A small text-conditioned image diffusion model, trained from scratch: 48-pixel images, soap at rate 0.0051.
Rows from block 6 of the denoiser, named by matrix and row number. Each number is 128 + 32 x the weight over its row's rms, rounded and kept within 0 to 255. All counts start at 0. Numbers have three digits each. After the name is the row's rms in percent of the matrix's.
# emb: conditioning projection (model.decb.0.0.emb.weight, 192x128), inputs 43-85
emb.0 083:157112098099103137129134130100102108147122050152098171174080120127105114070166192122153065116148095179117143149091171205106141178
emb.1 097:111131125175117140142161118122110112116166221106179125178124199204115136108138123098092146119111159129156132117156053133154130102
emb.2 098:191111133128127138171145144173111132135154161162145120169100083159126214120135137149164163125171107164092174094130169167176119169
emb.3 089:081166120116133146146151105105131088116075255138157109093152155150126040113100102218130153142090079187112060132110115119111078128
emb.4 081:095136100126157128173129128165168095135125179140145143126128105183163070121127107161185131082120149115127122114219117079149111099
emb.5 141:063130100158132132103121118138123128128080109081109135041123205137134046110159168164105116150118124123138099125131086133082137094
emb.6 079:098117164212135088101143135202091151167133129115124151100124166096113114103143124196101090148132107128137194185088120071123131118
emb.7 071:083172171175129100131090160134111150153128147093126060138133160134136217146139116157168092136159082086124086063052178156116132131
emb.8 093:148129156147125109108155176116104132138129098151091121116114156135116207110142132255215108127124159109115165141127137093131135130
emb.9 091:098125122119090164100125097171129122153113084158163131091087163132146094098138137143000114102094166129136080161188157139110110123
emb.10 113:149126117222127128142131134115122125154116255102142186157137109113102101092076136169104130163143154134111109139077142129131121188
emb.11 074:079143139109128144115151138141126116109094127196096121108113221129116147081115085156131097136104154135130161108122145137082136173
emb.12 096:132144120167122121124078120119139134112112098091103115120131219102156131141128132237118108122114105130135126155179160153123101083
emb.13 076:099124087168153086149163148116124114149123171159129119149131206108124226092144121208185140137142101101140159119132086127062135148
emb.14 094:125140160146104119138067137139134137183180169169146109096119167148148134150141135172139111091091121145161071150200115133152157122
emb.15 082:103125115103092137166106122089127162116065093091113139102140121117144123081115189125171118115174120175122127178142160065161096208
emb.16 110:055138103159165121121114130090110117120112212122167095129103221133085096124137089176094147106149133119157140137116114142176110127
emb.17 095:149154071087121129141101108168115161088123067124095149105095189081163202118172139198077146117135180126059128134087043157134155115
emb.18 066:129132101101093135156090138141158133132121224165171197113140148149117113141111131105190098182110150125130108103127086128086121131
emb.19 079:150154062127117113128164166087107150124154222157128120178098122139121205100154107147145164147111164169093215118112083127130141157
emb.20 115:072159112055148099109113116139125106100097084130116115071142154096134079156112114182116134073123142137110106113091194151074172142
emb.21 101:099107084083140108196152124153109141125111116108099111121141148141119044117136037080113102074104161118133115149099134112170144125
emb.22 065:059088121144135106117124139204144138112121137127130164163080148093082123120088139166110144104119183163119120168161146102127159136
emb.23 072:158142119208135158165122155148114121131109221177079106160120200108109174114129145238132098110137130110169153092110212095164147109
emb.24 104:210132111178128154136067129132133129110138185138131169121118212105116126113125150154137132129104099115131113124111125136152126132
emb.25 081:191089093147107179155142048138108074123113110124181153112130196154130109119166083104113157129026126151148124188085099133136095103
emb.26 112:155118084167136138141166103099132072110120124122095152077141081106144064138105102074085124103136153118164107154100037155121140126
emb.27 127:134143145158127161113093138134140160156108000129134139156103175167147138108140129206154106146166166123112171101175140101172134119
emb.28 134:160154129171135126171129176069138125103148200145099093175150098095130255128137167156146137117128153135138171125060148164176126164
emb.29 110:105150134210130119094132146145119126129108255134139095164133189106097140134125112152105143107129195101136177120096143114153144167
emb.30 105:176119160238119129149109115113097140169141195156130113151118132140107160080155104125141152071120107141115162137110148190143131165
emb.31 095:083119107104170124120137121127124122125162151135124120134137210134114098121132126148076112096114110106124077134129237132149143095
emb.32 084:140111098167155095105112092137118152148097144123130106115184090088095126151111116189080144209138077136105087111072124139165191111
emb.33 113:115105110162140116107121087141131131116076074104165127083102175132135053129110150178139121139110089094152065165126130104164131096
emb.34 131:255146128098135129179096154139148107152157152136120154152131141120127224115121126111147131114179154174137181126156245133165127136
emb.35 088:160104149159141120088097069170085101115111083105115172109126100126103051154068142156049123131130146100136080134091188120116137061
emb.36 088:153127149132111142153083070162123152140158007122168125098140117134172154192127111099145107144127193106111110098175133139092134087
emb.37 139:156130119191161121121113145130125121122170229112129136209117168116116177143124134056043131130136163097160143136147130135186123135
emb.38 105:161139125115102123159135138087138155128116189139107148133120225108141155111137133057110130104140132139136161127157114173159131104
emb.39 077:172101126137124125122115117108121108120120166129124107124128100124101083143115118144181141142145083135119152105177236126128146185
emb.40 081:131087100163088129134120109161106129045061094104112120110136178152142057120122143197174112129116123128126101119141142118106125158
emb.41 122:070118100130111130101103106121117149151126118112125147064160115157139037114149175194147124160100104115122124127153112094148113132
emb.42 077:111121140134150103195160155133117126148143119153138182185149177118103177144135133147153142142073051076129184130163140074192103110
emb.43 091:185166086149132126161145180115124120120106159111153118087118149133135149138130115210061126091161117131111173116130204109128123138
emb.44 089:114155147130155136085100127137162118111112119114145114165114214123140119099131117155042104092066152126085058069148155102058150082
emb.45 105:096129153141141111080124132129115147095104076104099207071151084126112079178139144184194103140062107152135090151180113180162148133
emb.46 087:096119130123128110091120184145129074128141055132079186159138125147110114098163108153152122142178107171120201089166157080135110145
emb.47 093:124132120124160139094099116122125116152158183122113102091093118099094148089110128232107137110126113148154104146134207126177115139
emb.48 126:195126125123148141215117123144139117100130182135108150145127104116125173150129131097123120124141179143119129124170088145157122171
emb.49 101:145122094156131167099161110123133180115130000144178146075134088114130190126168135157162139124169150082139078138170141158095165107
emb.50 095:081113074107119131073116085156126115114097051115145160101104140122129101122148134153127140178150108068101170111137165147119129080
emb.51 076:134080151189097188097104133178097077155130118111071158106136149073109133081114136138106119155124168069161213115123150105096112151
emb.52 083:157093056072132129141108116094079093121102096089128173132135121053158080110109109121077097095107091118139135141112115112176112122
emb.53 100:098113121191131110096126140145115105126131125131143123095108203194118121074139150217159167152141115152107104115203191134209108170
emb.54 066:148131158127123128169133146146131081129134160101136114078117183154152128122138093149152119105137137181080143090161166146163121117
emb.55 082:095131159124191125120103148136104148113112255104107077173120162137123121123108176167125115131106140143145074141126106094136117124
emb.56 079:134135108127122135126110163119117124107130147119154155101145210117147156102158130203102106136150146149154173156110162100183152086
emb.57 072:143146139099126089152136156133129115142166089178128154132109185098133191111153119160141160110109121115131133111133134113172117138
emb.58 097:159144098119155124123106132157136143121107160134074118141106105127130188147136133171130132102155114129100087064166135168124081163
emb.59 130:179109109161140129156105136113153160122191131134124137163111169114118197149113149157061124144142155114142112142134183161176129127
emb.60 074:124127091141105148191144150111110091126123084158118184131147144120124169122152110151179128106127138116144125132111195137112130105
emb.61 115:116118182126140125163117141180150141125140061142152152119142205142080118169108156140175111129140094137127084149224141070097130144
emb.62 106:131122090133138135071115141149150130137104062146107155073139130140137147131095123154123134130173087143102161100133203150059135128
emb.63 138:107126180148118106151138141127156167111155157122140156165131119152134138134084163177169088127129162149122072163139129147134122179
emb.64 084:159156106125089110147094094135143106113132089143134131178131217135137134144116153178079131137106115101146068100180145141065128142
emb.65 080:107166124140135128135129087147152149147134128125093073105128255157124082125059150136224111144144121172126135132129121102128142122
emb.66 084:197137118098172151159166130124106122091167154157110130200175195113108237123114137203133133125139128091122142093095167128219153100
emb.67 076:066108199115162150136117126161146165045172135200138112106101092149123177139131104156166229106141128135177090100135153141115105123
emb.68 087:096122087105120178123096136075130161145120091045124133144129146125128087155123137183163146139114147121147197118170194145181082104
emb.69 122:124120097144136130116123155133114148126091105128110152025128195123125100093112132208196107131129084129120124151135214139166137167
emb.70 076:157174098116131135146143110125141139129116187143099121143128131086154172172089097223155167120149107095150185135115118126108140164
emb.71 210:147116101102133114140132174086134135113138132129084157130124103115114129118124130066174112125126140118132021120125067117119122150
emb.72 096:182128153160110144206095154151140107149103224105087134150133159130126169110108143176110110152163143146110145133157108174187137211
emb.73 110:086135111108128139096122135194132115102127032128152153043135157153136106137155138189146140144180105123123168125178133117110146142
emb.74 129:141130091070070208120107107074134097129060135084124111085162160113164051134127089112098098156154117169160092142122089073058124102
emb.75 084:143097067118110120091117150097119103132153050081108162099129211113117082174118126137175118159062120104158109117105143116110131032
emb.76 088:135124123140160129113131136122142166158157032149164183166142222140132134100125163166096144155143094109143164081149148118093125118
emb.77 081:079142111142079170061096079134087106146094059131117190064134132157110067105114144160076145132121101143131156109155183147136159125
emb.78 075:044157186135119112143130171139127106128152123162183113112150125188122179124108128197188139147118104088129142122095184079089144144
emb.79 082:081109057136159151150108136144148095136125139150088174082107106116115080116129148115093175098095160148100126131131195123116159085
emb.80 089:151134113187125106130154178122133101130142108126113127129121177090120142093149141255204131132113117075129142130133195118141111115
emb.81 086:165090038222105114179126109097107154195059214124131185150142120115111128106124125138202103174166167150147152145125121162117135168
emb.82 093:165125131174112123135136141125107151116119184133163105157116198116107115124120116146106127120134139149099160129135141104131144144
emb.83 068:194113112156100116154148163128119133126177127151126147145134156175099151126166134226143142111086130084137131094126119108149123146
emb.84 121:123126113152107096121081163074132116133118100126097188119144183144131094144106172240100109148122092126135120098113249136130144138
emb.85 121:121117097169125130172111139125128117125103095108118119135123175098136131137108123201029110124148132137131094102143218138156127116
emb.86 137:178160128180144140212131133157133138133127159131130155181136145120134202145133136106159142140140152123130134138140081111129135161
emb.87 080:091151124139105167142089137089108162165104229099116146194145112128098177158125158167189131105155144151076139139106151111200135126
emb.88 091:116149128023086209093104122179130136153134152143126128174091105103097152146140142148105096102131078071124149131082176022096153093
emb.89 075:110132171129102142091171087099113144116131178144157118095114123177119098152113095113133106154170073147139107071153154078120141177
emb.90 086:117129069255144128122117132128107130131105185118126104125106185124115069112106096216089113102143087144097131126157136091099138140
emb.91 088:125104136121136122082094122099120127119134141142136139098124199118134153139136141198132133139134154118113169126117166150128152115
emb.92 127:163138166082138126170147144179111145132173110149145115194134111106133255142129134118110140116162191098147180113157091134169140145
emb.93 077:139139185129092131116148145134114161123161123123147052100140117124211085172105145102089103151136123131139161181176147046123115115
emb.94 083:023098135123128151117094101131132149124131182097076192117100143145159068148089111145054130156071103112137114151137120168131108174
emb.95 100:100146100156141095093111116150145134098093097094168154103144158149125025095151154167157127099144129157131113139166106111078117096
emb.96 094:124139135100140118134107120086145113080110130130106132052157218136116138118109128125168144167152105145088072138173177102156144132
emb.97 111:132094128064108128106080119084153195111124049136095115031122092107140105127137119133186103146133081123102120152124224111175122119
emb.98 147:145139105140133149164079099091143142110106166104125123113127106119128088141125132038069096171126154128137079161127156074125118134
emb.99 088:097118055108146142121137144155111081114112121133070173134106181076124145132119155157122119116164073174131133185152097145174121085
emb.100 098:129116156132096086125111189088122108121144085101085097113123175145097191081135124199055140129172144137139083121127216188153132143
emb.101 089:130097140161134135119096096087100117107088144068155060048104170146157114121094093196129094100091095099117136115115115116133131041
emb.102 072:135124106135121126149132131112163115065118141086070117110130131128180136105124072094127145127085095101099024113169107148123119182
emb.103 076:055128093170115139107154136096133153101122114122088095102105096067124077068116135171110123161128137173123099166059122149087115133
emb.104 100:115114144145112139110119106174145101102097072121169153097142135121159098148121117004066149088110092137144086101115068142133136162
emb.105 076:104124068124136145141128139143098114138114147109172130108154103125136144184142113121218122087116135150116211104143166124141121072
emb.106 119:085122143077148151116119117157155114108141183129121093175129066132154089150157135059178118076123113143175120169183161122174137124
emb.107 078:114140071157127110124124145114126092142152079073194132171158124095142127150122146198163103154106155136129101133082191173158133163
emb.108 097:120078123171120116128173097181114082132131141141153129133139208131102096137105100177148121138135163090110164129131065127112126104
emb.109 085:113111102167112155095131130103115142140155187132119157162130213110139082159130155114049141143140173089126135157125009108174148148
emb.110 081:212118092116133130136104117117101143068134155099084131137131155123151101109164096125066156130143132100121164114085178123146126090
emb.111 103:122108159095130096145098175214142136125147106137162136143136062149131141127147056240097120111132139095138110128152138133180137145
emb.112 105:179080078132069120083135130110121153112109097112114127117113132120101119113126107119104110173159125177081131112063222104132119103
emb.113 094:103143146096157172144139171159120078127158124177136111114126106139108125130145144192195121195097055096124177178150171104131089096
emb.114 067:110136076108138125107133123129134101099125118138082160074114152101123156123170095184119138103153151160107055147143175181141112056
emb.115 088:137114139159125142118103139149120114171133186101112102106136155125101079121098165109061091133082187127140126142149093172142119126
emb.116 141:123133106136151102116125104152117093113122173113106133151131144112098115102110132082061148112134145159111103108122046141130120148
emb.117 102:128137129148122131152087164099138134123058160132105066111144152124126147114133066122106119087121108154141116157099106095177127135
emb.118 059:112117162164101126066144131132157127141131101095149105066165124157126103083099086202126115124149150150129158096183148141078114107
emb.119 088:063154170136106136082147094110159153148132118116168114079131155088142137145134107165107170176120128133117132130132120204165131129
emb.120 131:135149108167129104122110155096085099087131089099126103138137066109145158127117130199190099148097132090121114162138100170139106093
emb.121 086:119166125080120130150103130109139092131074147140038067119178131134145073167139107120091106131154139122103132137120104104103081184
emb.122 091:102102056171141129143120103114115110115090168089082136113132177092121096093101112106112133143101203105139130115150071099210131116
emb.123 085:158164104161106142135142126150135165140120069157098103099159146142141154129128147160172147119174072129098125125132152127155087168
emb.124 143:142132113101127141135156119093118143094123121141102109132155000107141133143136147142133117134160150143133118089099248187132139138
emb.125 092:158141074161119111158108153080139187088094200147111145171127136106152113094142169136074080100159131155129069134129118157127113117
emb.126 105:104160101077154133087073131146142091058095120083114133133116077099167089165097117208125058125082142140114104105087157117153136080
emb.127 096:154113171100120108129131118111134149099113112130196121087088127153133140154149114158132152122127121114117137115174047136098122139
emb.128 079:165136108160136156161139106117113116115126130164110068150122167169134136080172112116111158086100160139113178156140144143170129126
emb.129 076:118143160159126123078096119124133127118153071152176156128139204170119112137136156223116109141149122104115131111145213125098140067
emb.130 136:100139127100135153112164123130128140148141210140146098161139189135126124119133134163158129165106162123106140116103000154107125092
emb.131 087:076150108080165140052093124107157158094127093128151107049134201104110139156160130218176135120112166116102063102179096100134109102
emb.132 079:090115108168126097144112149125126108134107136094076095082138163121134135108130173150255086095140121146139099134134156101171133125
emb.133 134:181134147061125103190116105093117109137144138137088175108130093125109140114095136174108112164081127109142121083106099169090140143
emb.134 152:150122134090150127135111140161117115103134149125148188183125051127124086138130121083091109145127170156129128134125140137178109165
emb.135 082:105153106149160115168099124161151152130130112124120093218144128141145159165118146169141104086089099155084130179130164132204116108
emb.136 069:143153137150113104166123094125119126132139069144144139151128233168140133120101143194196124053131136120123103142180076096158141084
emb.137 127:124149144129132123164151163172146112094146156148119156121104255138123156122100120137076146119135152148124126141150154131165134151
emb.138 076:131148053138158125156104184088112065119088110156081173126164147126139175127158139235168124101128141128129149156125129137133077186
emb.139 083:111088159157109100108115077150126137107117137153103137146124102107169127157112132033090112144083140109111007110118134114168135160
emb.140 076:160110088170117126196106127097132099142114162132138159140123152131138116124117129083159148155109120092130116168109146123192122134
emb.141 104:127147152138142115140121135113142086116130229139133111084117127132102160116145117166140177076087083158118097114175128129141128180
emb.142 105:169123178176129156141137109148142191125157122109191106134111193166091108164136113129188171168134164138103114115135075117145159114
emb.143 071:100147167157100139193127115169145110096103094110130129185169199118180077168123103000107088110150136111113140136195099109115159134
emb.144 151:126136143128132131121101133133126155157151155111148149137141170143122126123117125143065120159128138128139119139087000147115119147
emb.145 084:118101083124110112069113131112122101135144199109093142099116092152097039104115128148105125119075090110156162083139090091086103074
emb.146 074:105114117159085155117138185150123119126098106114132067125093113078101096160119157148126171070161231081145121073083177132111112169
emb.147 093:023113154187115139164152130082152155156114073117157119131131106147127098115120122169181166131136112189110095134178133158124141193
emb.148 085:147180151172136091141076142115103109092068161162095114196117118200124163170101095154167076082091127153113133117159169126193121189
emb.149 116:153134084123166118168096130152124131104123183114102133188109104092111123126085141152119116113122142140109115146142066129161114145
emb.150 074:151080101138126095077153089092124188123097164146113121148139140101107100131107146060078114095124113072130072142108169081105134139
emb.151 091:113150163143095127135133127193133103128139146118135115190129215120167165165127061128169110102108162108136123110081131146180160113
emb.152 069:196109128154153108078144094138156165132130149156139104179131196107111127120139128140181142106130106119107093095109052196186109133
emb.153 099:098114127135137141134096122163154174069117183076101137147111128168132133128104103171040103124094117120125006130114224148123113118
emb.154 114:149121138107120184146152129121127127180099161092118136190113102150124074134116116157192149160099103131096158148111210101135130142
emb.155 136:076111131154116133114132153199110054117121133121119134157126118159125142134137102221126140096147121145118210148171064145118097148
emb.156 083:135146145154120139180116137154106175121098162106092115141136123111149113138134128116155133096151140136103050124160255130128107153
emb.157 143:146143123110149140151112109070115107120117068117139158140126183140145119101138152175193124142141124122134094155056193144130120121
emb.158 080:131140132100090148140158155104118211148166115050120123143108158103118130134154101177152099140191129128123153122117236118173108149
emb.159 160:132137090085142104148160144134117099108149109164095139119134173112088192150150167120084137169103124099121150152134000135115144121
emb.160 082:111090111078146146118140148172139121132092082098123134099117172106127051127127137106082116170076119132129083173104214114138104076
emb.161 098:092124153160167153107148152116110117114144081165156101100124078143115148188165095088174139136091129141141128123126098088113144110
emb.162 078:076120116160110096118098139144126100165103093045166080103175168130140055105130080162063121158094141143111137117135124160161119151
emb.163 072:099131143169098145146105152133132136142132175132129167140123148173140128090090122185205145088140155104125174144169023125170137128
emb.164 092:095143151118139086116131135195137136136124117158154110112117078150138157132117078072165121107113104140113102153162140150192157163
emb.165 093:061117092108121128151175131093115118095122089155142175094104085139127139075136100188096136156153156150099247108140158135114119089
emb.166 073:061106175089117105100137111089115143113121135120146154107118130136095066089136101138094073166135174217099061159164158124126110100
emb.167 152:091109139117127141129114086156145107131117159123168166106133005127121120148138123139164158137140131138131154132151147134130143100
emb.168 138:095135118076135136103127103110137154101142227143123130140131067147113105158135129072076133093133121116123136169151126137125107139
emb.169 120:123107116150111115088121128036129154164116060121106142125119228116145075121105126137102136134104184130121078149128124122114116096
emb.170 135:036115117096143167139092082048138129106098158094134109126119114126153030147102105085119096129156165173157067113127079097102122065
emb.171 086:113162180121136137113156102114156118112145088131187135136173137158157159127163147106128129113138116142122178120153127130076137160
emb.172 102:131142127103124131085106101125122139092119107104128076117131116146169114128131144255244137101132120111119168083132182123101130126
emb.173 077:133125173157134129157132176129089142108110171138083093146115128116143095186131132135232115065109085094148108140082158128175148066
emb.174 087:151136095222111149147113125101114146122108123098112107088106214116132074151147131111076127089113128113101087120144183127102103096
emb.175 073:153147137191086159111084129139152129119106218113117082133093148122146142110120096107127146141165147126101140077156232114136092167
emb.176 082:150135133156153129076146099177138125134124116122120118134139073181167129178124076077068120117134129130121057101104028163190173123
emb.177 137:115156129090135126137137143159137120084150111128113126137121195124137135142101125255082131123133140122136128155163165159165120137
emb.178 074:150130130127144151117155106151149139148119135100123140123177109125158100104149073147153141182125084134162104112190057175141111129
emb.179 061:111117139137097126107081110121130095116126111126161137122112137140155113101126119216070123173099129121095160164133191155110142077
emb.180 145:158120145056122146171129116166139115096102181127149141144106087152119141125136113031133118155111140113120178163185153088145122149
emb.181 132:122113148071156126109155103130136131140135171139129131159127085127137058127153164158173149120112105110132169150138000103119127153
emb.182 135:127119106083126117115082127068106115181088229101102158114119024140126042089087117139200114125142124136121118103102157154108127161
emb.183 091:146137088157142126163144125134133110124146217179109163211130114148157127123149092113192150100106189099142151083133086132129137103
emb.184 106:082155117173138167076104087155151132108090097079132062240105145095129097125123145096102127098125120125134155094121056087154131165
emb.185 075:122119117149147123137118135077165144139148178083103157162117147128128067165099114115037061118091083173143173158128145130130155167
emb.186 080:065108113119116139115171101119157157125118114116124144127174142140126086156128154147102154189146055131164081170124202165084104139
emb.187 085:102161157127122167156183123161121103151130200144193110166113141095118096117127147141231122109178122177136090145105034170168132137
emb.188 153:095116104117123144131093117062126122123099196113127119105128000154113059131149132118104101147140089140131080183121090151103104172
emb.189 080:180133104130082134141125091117143128181056062132080089090138137157148152092150087238078100134116141134133167081147215104136142157
emb.190 078:072114143115156081101074077129132099088104148114173099124118171086135106050126160160053126124122090131103112126151121155129187104
emb.191 072:064110086144114123141157109077145108147078080146085166116101150126150133101100118186125134083138128099084132178136131112128081085